A small image classifier, trained from scratch.
Training: 16000 steps, batches of 64, held-out accuracy 96%.
Rows from block 3 of a small image classifier, named by matrix and row number. Rows with one number belong to one neuron. Each number is 128 + 24 x the weight over its row's rms, rounded and kept within 0 to 255. All counts start at 0. Numbers have three digits each. After the name is the row's rms in percent of the matrix's.
After each neuron's rows are labels from the 100 images, of 14976, where the neuron reaches its highest value: "top examples" is what is common among them. Only what is clearly more common there than usual is listed. The data: simulated grey scan slices of phantoms with and without marks.
# fc1: MLP up (model.blocks.3.mlp.fc1.weight, 1536x512), inputs 64-127
# fc2: MLP down (model.blocks.3.mlp.fc2.weight, 512x1536, transposed), outputs 64-127

fc1.501 102:130142137144148099132155133085129175103125162136068099111088115158114159129108115144130161153188118154141130155155162130130142103120162099091111152149112163126151082120186144133177094137141076
fc2.501 105:143144140173119135112092122142102073124126148167119164141144105155145115157120107137153145125140141120113107098093159125135115167154170149122103116140112138097133128131181152106154162099160116
top examples: crack in bone; belly

fc1.472 096:134121129093167123133128142114157137134087131125144134109132106110177105124105116110158171112159100168130112103174063113119103175140089119130126145099118128179161127122142108086107091124120076
fc2.472 096:163142071116146114129146109142128170115128128135095107133143107061086143129090139176100150121109109130155142100102113147099134125161143114106115120130160123112125153115079118129142166129178121
top examples: chest

fc1.686 106:172124145177133156098050083109185107088057118071115090132098075144117110151134164098107122137203091134111111127167164165138154125138145116094106106081137142131149132111135133146128135109128116
fc2.686 101:111127120147108096148116184161150128121155102125164127158134134130081144120119126118122102072139147113132134072104149136102108184126104119106124117139179139134127146131146126103129148101134118
top examples: side: left half; crack in bone

fc1.445 097:184109130099145141122141091145101140134131133131103104105112120201093160174142102130174155149140107140135148116127160090142113109166120097116120124164110097108110152121166143116124075164174132
fc2.445 097:099122115132142090125151142118123105151152109137153145088113098161123110135131133139044122118115128169114092115135145113131166094116120175173166131134100119095138120127138103126142128133116118
top examples: noisy

fc1.90 104:147125123189130127136098141115121128108091143121076099136113112119109113129140139122120122130200115135118147123172184121130141130139180127110128136087135149106122126113160163140157119153162110
fc2.90 108:132131128170079118110092138127146112094114110146154154137145082103150101147144101143135151077131135128148121082122129125115103165148150128109089123123141146118120182128160133106140117090139143
top examples: side: right half; crack in bone

fc1.269 101:108151122170110128099133148114109118104132123123086107131098140109115157135146122139133136158162121145144138157151158109135167097142138100122101098116132170088131111133165153117142120152128087
fc2.269 107:121107133150121145150101134132104091111112118160129159141154124124124096171114112148156169115136133116130108099086124148136103147148151125134125103132129135084144155121171129112129154128155121
top examples: crack in bone

fc1.1 099:129154131126110090128101145099084125150136124127149135109130123112085151159141127154107149130154142144135094132141158141112121125137123092130147137146132084073143103126113149138128168122143120
fc2.1 097:076117156156163143142153077100143168168118106106118123112098113102112154171108096158143161168140168158124105113139108113143141073132129138139130121126129160082137145136113119141083127148129107
top examples: belly

fc1.634 107:091138112189095138133136137167132127109128093138125119136114144135130124168089130137123129100151073098144106135099158161121084106136153137133169150156143112127137169107161168114152141162133154
fc2.634 103:146122142092115143109075112093101110088127099128109124147126103133142119134174122120157133162144183112086125160135122149151158126110130107093134124093153094131141131117139132110174146099129204
top examples: side: right half; limb; ring

fc1.674 099:117128127113101094105105133138132117112081145123155110091144078152117136151136124115154111106144147098155110163184116096120125112150152084142112150116118087120147097120193109142116157130159120
fc2.674 095:152143106129124095113100106113112123105111124120148111136112103156140117116142171118101106140147134131119141162141115167121148109137151149108094114119146074129127150130126127103154156140113145
top examples: noisy; belly

fc1.206 097:069130137126095123097124111114109105100147127113093132115145102137113136130118170145138115144150135111137136160144121109110128105114119183157105097070111134140104073113160095168143177170158125
fc2.206 101:116135127152157146099133115157104123131129162128115119094130133136166106137098161170131139164128117149122123124119128104158112122135123139148111146153114108112136134140118115104114128136135145
top examples: side: left half; head; several spots

fc1.518 103:141159159109137108143114113149109121149151124099085123077145141160128128108110129133169091123131132134077121090117110119155153132114073142133146142109088101111082121159122111112123140114142136
fc2.518 103:147121149150146127104150146115140118157146181140107152077094092100110112128141135110167114122119123115096153162126114140109095127111172147102091143112104115091156134117194115120147115109092137
top examples: side: right half; several spots; belly

fc1.330 106:128159115098096120099124092165116145151119122125132093114132099151150143149108110131106140127171097144120153136143097124146131194129139138107123147106107093187142132126111135155157174097147159
fc2.330 106:086114141101118105104110073124165119135174115093142137154196108105116140103151157135147169115155161125110128141136152139167150082132094123122147120119144104135128131110112148123127153113147149
top examples: side: left half; limb; several spots

fc1.23 103:108162132117104134128091104133132103159132137129147110158126140132085138137149095178169115083108130169123145138154163130160106140144102102174101123111103133138120103141137140113112092139156110
fc2.23 091:156155124093138069136138106140104135115104091143174116074081139151138123106100138139113118139162105114119129119136069109111106083116125149153145102136124162134105133090137101110114106151121107
top examples: chest

fc1.29 110:088109120102068128146131152114093132153133142174104135157134126130129126117113151163109128170106125089081121127120151163113143130108137114151116116149106130137109103122146118168133126084183128
fc2.29 114:148129119101135164132120100090135150101124122122158111124116095155116097110141119122101135145119109114180124166148090119096138093097096091166154175140107122112125092161108157161125133144155154
top examples: ring; belly

fc1.442 098:130123131126131123135124147144117100154140150154109106114132120113127166117125103094114117150122134141125086105141129131159173120141120167142126126143171142108148147081154110089108103135084097
fc2.442 104:147114068129129113105141152132148152145087116131125104126163099146109142136127052148089151125109096137133119115103128176066095127139106128118120135120139111129133110132120111110079137137141112
top examples: chest; low contrast

fc1.521 101:132121138135094149117116130151119123099123089091104147160132131081095110131126124164127127130154109132109133174188141130153146142101093123102139089109166133173132131131118128119095117135116149
fc2.521 102:131146085144115163105128159117150127117117152164132140093147082105108144111114113128047123127137063091147134159135114183093106132111145149127118121112100078120139121114110135136115155096098106
top examples: noisy; low contrast; limb

fc1.635 097:133205145109132100126145108173145158114098122164107123116132077134143153150083116090122120129154112075151146151128115095136139125131126104110124104094144143159135122140151137116105142125179159
fc2.635 104:134082101148115091086118121089124115153108098121164096147121114123178104161128155127139115132140087147135159136133104156098126128171167142154112118162149148139126111149152135156161114131139144
top examples: dark spot

fc1.710 104:117116133122166106120141137097196159097133185118112124142136087168088096148142118122120137121151143116084142158162111149135138168123131136136153111106139113115097116136121103172123136109158101
fc2.710 114:111108151139101120118108121138158100124148158118132164159146081144159121129127161164139159114107152162103122091100115128155114141126115102149109128116150111130162175150131117129125156122155139
top examples: side: right half; several spots; head

fc1.545 106:099132118085136125110110139124139154109147161119118135131134098166108200152140096131141107104165098113088068137155165108137140122128112085165135125134156137112078128149155096136098147102125130
fc2.545 102:116128126127174062103135143117094100126133112118128119117126134131126104117162165105110098168160145108160159166157117122144160145104140128099143115110092105152117090118163092159171119141092115
top examples: dark spot; side: right half; limb

fc1.87 094:138154132136140125155097114100138151134064154143143105112119095140137142144114127138119078070154147136115139141136120090095126139172132115119094128125140131152128131123137098096131161170109169
fc2.87 097:119152131113113105117163137142101139115117120138129122108111140122158125132100127139122111111116144114109144134134134166117181093114154130072124104119157124111098170139117099124119108130131140
top examples: dark spot; head

fc1.633 091:150139174098136114173102111101137195168142135148108140125108127128110175164144105132118120118150134178102127101136184106124116115108170127092117100130091168129100126166141094139143129154120073
fc2.633 095:134154150126143092133109085126147126146140129135116154143123095128097141136129126155175163146168142126107107132134115130132157114124147129100137082114172122066175145143145101138150148136134115
top examples: chest

fc1.725 103:152144144097152154152117089124141154139129114136098118123101118098131189118128176144130085144109155150105142118118152151123131111132164118108085073101110161112102100156128082145129220136131095
fc2.725 098:123128125108142122103144143141092113106093121122079149125101152119137123153131117127135167132161135122114119098148156122135160115097106118125135114139117122129142162119089090090121110096127117
top examples: belly

fc1.222 099:113150136123126117094112106117126117132124081145159110106096151151104134127113102114174096097119153153133165134089115122121143130173112139150119132115097100156133126124171128081118107156131147
fc2.222 093:125112156107177106112157136111121171148116070155156143128135124124122127109097130129132112177082164122138101109145136085112126111108090116144144109160112155105137085129150100110153143157118071
top examples: dark spot; belly

fc1.82 107:165140105126118117128134149132131143094054143130102087105121163148112109139136172126172150161099154110119122109177158132147106081130167111128125092110142139144115097155157114150098160125176155
fc2.82 101:113101135094115104100114098129114074121118153082132125139074144146144082101123165130140100168132153095177092138143149069120108174109108132160111120185114164115163137119126102146098146121119098
top examples: limb; noisy

fc1.214 097:099129105111136124111133130125140127120120135100119153132147136192102078133144112106160169113140115113118068088145128130122114092110147117117177128099088091134155123145097121145151079202175090
fc2.214 098:091115139151150115119179138165133133127164144125128136168124116156124122155116157134130132145127135133123109075113147072146121128114115169126113132169138098121126168128139111110170103109142105
top examples: side: right half; noisy; belly; bright spot

fc1.589 098:114121131118137094140151123119162154093126140153145121124123123141102154128159158136111117147139129152098114136125087125157143100147138140147133091096156130096070133119171103150130168127108106
fc2.589 101:105113120111123104114139113140140091142092151115128144169117088116109128128107184176144161106128113157127111121114149125151128129141192109161087177124145115082134142134128134138158140133144115
top examples: side: right half; belly; several spots

fc1.204 113:132118143201115114144109136103141104143133112079136110151136112161116165207112146107094126176109122164117078137123134157125116127147181138118090124084144133098123073102122136117127124116114122
fc2.204 117:092104143192126128160069138149178139105131101173137104136152098122121126157120102175165158075135183159137150078103137126126091146101071114131099106159180145153153140124120169103139129107149106
top examples: crack in bone

fc1.291 101:092115123125088154109129160110142147155127144122128120162097177142110121121134132118120154176173136131070166147150137107160156147101078111143144138150127134132147142133161096151120098106142143
fc2.291 093:172119088111165143127138093122148093140089133110163109137109060129121136123145114173055162144140126130142137154076099165099159125114128107132115128152141113089127120129119139163130167135130152
top examples: ring

fc1.526 104:117136154110144153139133123187162144147085089152129104094116132111151078129123129085111150113112110102116161126143143166117178098096140128149129174103111096181168140101084151111173124141149139
fc2.526 111:099128147108084097128127111131154165153133148123134137126171076087138125159120134160140120157116177168109155123130094141149128084140124115157141124100162136147132130129121129151201159138156117
top examples: dark spot; belly

fc1.743 093:140157148104137107162101127140137109119120126139148089151115099111155123149133117135132167118152146118121112157102130133113088058161129110118127082089125116123149132155104142144152146159168084
fc2.743 086:175137145136156136108134141134117128151164083138160110132125165108086125123141142133140123181085128110123115136095155132137138111108110120115141115150162148100096119168120107143149169162146129
top examples: noisy

fc1.55 103:130144137101113147116110134102158161120160133139109128115109111173094124138120116139125141119152096109075092121118160104136124141138120135143132159143145118124087155076159082132116071094180173
fc2.55 089:131099139127182097108124120078141116154121131121131134116078104142170121128134125133106109165115155153173152152137139134100137136072118117130170121157095116103113110151130115161158093173122097
top examples: ring; limb

fc1.290 098:168142105106126117124123165119137146117105113111118082133113121119110096136144163101135129166119207149111152123183118140141176119100152093157110093092156161160084102099125165161139155180121148
fc2.290 094:120158133113112116135142108109140093112107141108146140150122068162120089124148106147167169105094166113138122097136142140129107164114116125156082136170148131120122134150166129100100105124154128
top examples: limb; several spots

fc1.370 109:129124135178078148162124155133128086133135107140152129077109131155127125130130142096140122110142070101131150120122148126124165139131135147151149137113111113118113125138145148115117105108105148
fc2.370 118:145112160175131132133146138150103130154114141152102127101130136132132130119178122099143108124143130090100146114131122168145125139126185121092091084097144136116116117120180108127123124137106163
top examples: chest

fc1.349 102:138116114114136131118138153116109126150087096182126110168094150085143135106104122096154138088091143180078129079132132113134127142162126093128164125130148109150160117103122154138128135104116142
fc2.349 099:108145113120084132161118087174140176103175129128158105145170082129140166133138131176132167141133155172095109128121133131122103112150134105115145129091198093104145138126115157123092139094156134
top examples: crack in bone; belly; side: right half

fc1.435 100:149195111112109153101105111142130121154104136111160148141113145150109138177121087153117135120132116160124110142124142117161141177130131123120152119078116145155154114088107138147110131100160112
fc2.435 105:121156090129139121121114147151159167109128104155130118099182086073126171142122111163147158093141144166119150123128138143119122111136171122121120100127180133132145113106095136103123141121122118
top examples: belly; crack in bone

fc1.167 106:155135138182122141111103098131130142109116125085118092151124074128137136162099155149093148142145088155071113135150110149155120129139171112116108119076146145139140109080124157129139112165146130
fc2.167 110:118145149134086108128080135140140123084183096149164104137120103106126102166130145190161148086163186161114115085112108135134100116138124114104114125112178106138128161126140156113155157095137115
top examples: crack in bone; side: left half; belly

fc1.400 111:133149131125124084105159117140097184115120155097123116130161069146119160175143121130113127087161143148134140151134104090127121111157132095134121128130173135122132142110117133114116150166168135
fc2.400 110:146135146123125128122123096097145147101091129136148124132113110079164111111117126165123137143159131109160149166149094145091135089153123080096152134123148095136126169130116155162124128099108134
top examples: ring; side: right half